Weights of a small image FSQ autoencoder.
Data: trained on pictures of board games with random positions, seen at a slant, 97500 training examples.
Rows from block 6 of the encoder of a small image FSQ autoencoder, named by matrix and row number. Rows with one number belong to one channel. Each number is 128 + 32 x the weight over its row's rms, rounded and kept within 0 to 255. All counts start at 0. Numbers have three digits each.
After each channel's rows are labels from the 100 images, of 14976, where the channel reaches its highest value: "peak on" is the class under the peak; "peak at" is the part of the image that holds the peak. Only what is clearly more common there than usual is listed. The data: pictures of board games with random positions, seen at a slant.
# convs0: first 3x3 conv, stride 2 (encoder.blocks.6.convs.0.weight, 256x128x3x3, standardized in use, each kernel summed), inputs 0-63
# convs1: second 3x3 conv (encoder.blocks.6.convs.1.weight, 256x256x3x3, standardized in use, transposed, each kernel summed), outputs 0-63

convs0.48:141148106113129135079169144114156121118108081149091066121137123105078153143097147170128117151111141194163095089109106120090084133073114074081126115113159118086104165096175113092104124107204188
convs1.48:170164166133112108128129117138131129174079133130140098137124119139141151142118188155119096103125094123151142136148116081133142127126131124139130135133105188145121106173157113099110128103129108
peak on: table
peak at: bottom right

convs0.25:100083134104149131121147148163118141139098056103085092158154085135145106129111063141139169150104165115128146108141160108129169121146153136133118067143151095085069134161089141129169128130108115
convs1.25:130029131088171143174141105161111168114133108089131146066148060200116092200116141118159104150093110093079129135064160118161158117146113140134177127123130113132123148184126186157125121128118124
peak on: piece of the first side
peak at: bottom centre

convs0.62:125134127180122140142176107163136146086104129111137161151131185130128087147076078213096121147137162100111116101119155137165130083088081114103190079099127167065061137104124194061142141141108102
convs1.62:218139203176086135077132151186163193071162079117153120176121153117144086164140144162113134181127120144237130129160112175136137140129116183155113124107140104128107167128177191111153141129167127
peak on: table
peak at: bottom right

convs0.108:120055105119137082132092102158054158175133227150156131133139134109161158150181146127146134097149171110143075115121138151131172097204201141116090158150141122084169097157073155135133102086102142
convs1.108:090111131109098171071174210168125110101129158107102165146171168112049119133099133125122090152117153122111132136148108100091149160095092117121125104087146092152157104076136127073092136141122196
peak on: piece of the second side
peak at: bottom right; bottom centre

convs0.254:122071104146132076157154078116127121161180072152077116143084145125096146146124146141145145117189168094116152178130078128140105155166126166120130104136147085097145086146136182083109130098080202
convs1.254:143152134118160104151099062143114100136130118126109118129141143093108116166092128120151147126101167061100106111077150126196125104153089114107119142116137155148128050169155173116092174106191098
peak on: board
peak at: bottom left; bottom centre

convs0.198:133077152125166113082129129096169134053183128120118142156131088190175044145121108089130123149120130094087130175094104157153097091176152130144130100115112134165136109118099109189098182148093169
convs1.198:118148163152142093169123127087255118130125106156096165079135121140025110138130162126217078150075094110132103115091094140105135093195116182123171122138112157126108120091089127188129167104125132
peak on: piece of the first side
peak at: bottom centre

convs0.36:109142102083124167127175143059130091126151087158171153076146134166081111142146127074151112144168156166122177133152132119148126091107128090109131162115114173110155094078155142088100088091154097
convs1.36:132116096050128149164152090111013134111145165117093150157134121105121148132141150110147086111119090110112116130107187071156124128150117115082105077148099121146107108165113141140090109103105148
peak on: table
peak at: middle right

convs0.134:106137133135140056160113181162135238101090119122137149150135074095045172138109123094107157128132103126106125144177151127168150095118135130152149093088153127136091113099104112133109081177120091
convs1.134:110128144090061129089110108122075104138153107158145121091110103091167057172090122145086081118192091160127141134103100102090098149093028110101139097125100080125117113130140147148117092146092100
peak on: piece of the first side
peak at: bottom right; bottom left

convs0.189:067111143157194114121121182067150135119142095167166076094148131147138089101159141151104168118126171132158151101086145057154117113093119129130117116159146117121148160096175158065128086081110142
convs1.189:117142119098071145183132146123137128102155175157184073127082078077152126163096151127127145070120121133132124100046139158110132131089073147138120112104137106113125207136113123144128140114062135
peak on: table
peak at: bottom right

convs0.232:103128173211140148122184146143111114076145102171146135099132140117089122082107142145082089167145137101149096125141091131096136180099154112156115055178113086105170174138150141066157095134171126
convs1.232:050143111137071115097111098136157131157139121141168085138059098126127143163190169137090141124138166120116131120136121157120167119157136125130124110089115118149089087117086138094090120090086129
peak on: table
peak at: bottom right

convs0.73:095101146105127111136106163140078176158104077107114108087148109057102162123125128124113112173157134095085202101210144162111135125070169151111089133087180089104146158178139057149117136164122106
convs1.73:094124117119116121083114172142121152114114137103131156126121080073116085172152109131109089133167148115124092166132110116158127125137073117131131125151144107120139120136090126156070146131077086
peak on: piece of the first side
peak at: bottom centre; bottom right

convs0.216:169177125165184118143171103161162150118141134129079145110117139083105136064173077165123160137138157188077124099060119107113121105133104138169199080085093117119137097070160105116094104115084131
convs1.216:134171109126126115109090124107086092126110163111173140194145136141153090157063134113121140114082177085156099159118145155160153087121097114100121114178162125091152066106133133089107129127151058
peak on: board
peak at: centre

convs0.218:081138067142114121166116212141091139145173098144169147094157075161137078173129147085107181164165172126131132131205126130076143101144171136127119136158134096085128166060114083088098098177116161
convs1.218:175156102111152125131120115093117076129126150115120130095167145096063076144151175107182127160129164111108086095119134081134142119101103112131141119131145173051118053121118151182141138122105100
peak on: piece of the second side
peak at: bottom left

convs0.66:187141128236168111107157116136119070158157166079154177131133160146147095077081140172114162122072140065074134141094141179103107150082125142171153062155070115118096142072140124100086195073121132
convs1.66:113214133146078145104146167116107152123146079130123079210102136108133124115159107184158167123131122167138164097142137140144116097115138141093160116102167110118138103096112190116103154142178151
peak on: board
peak at: centre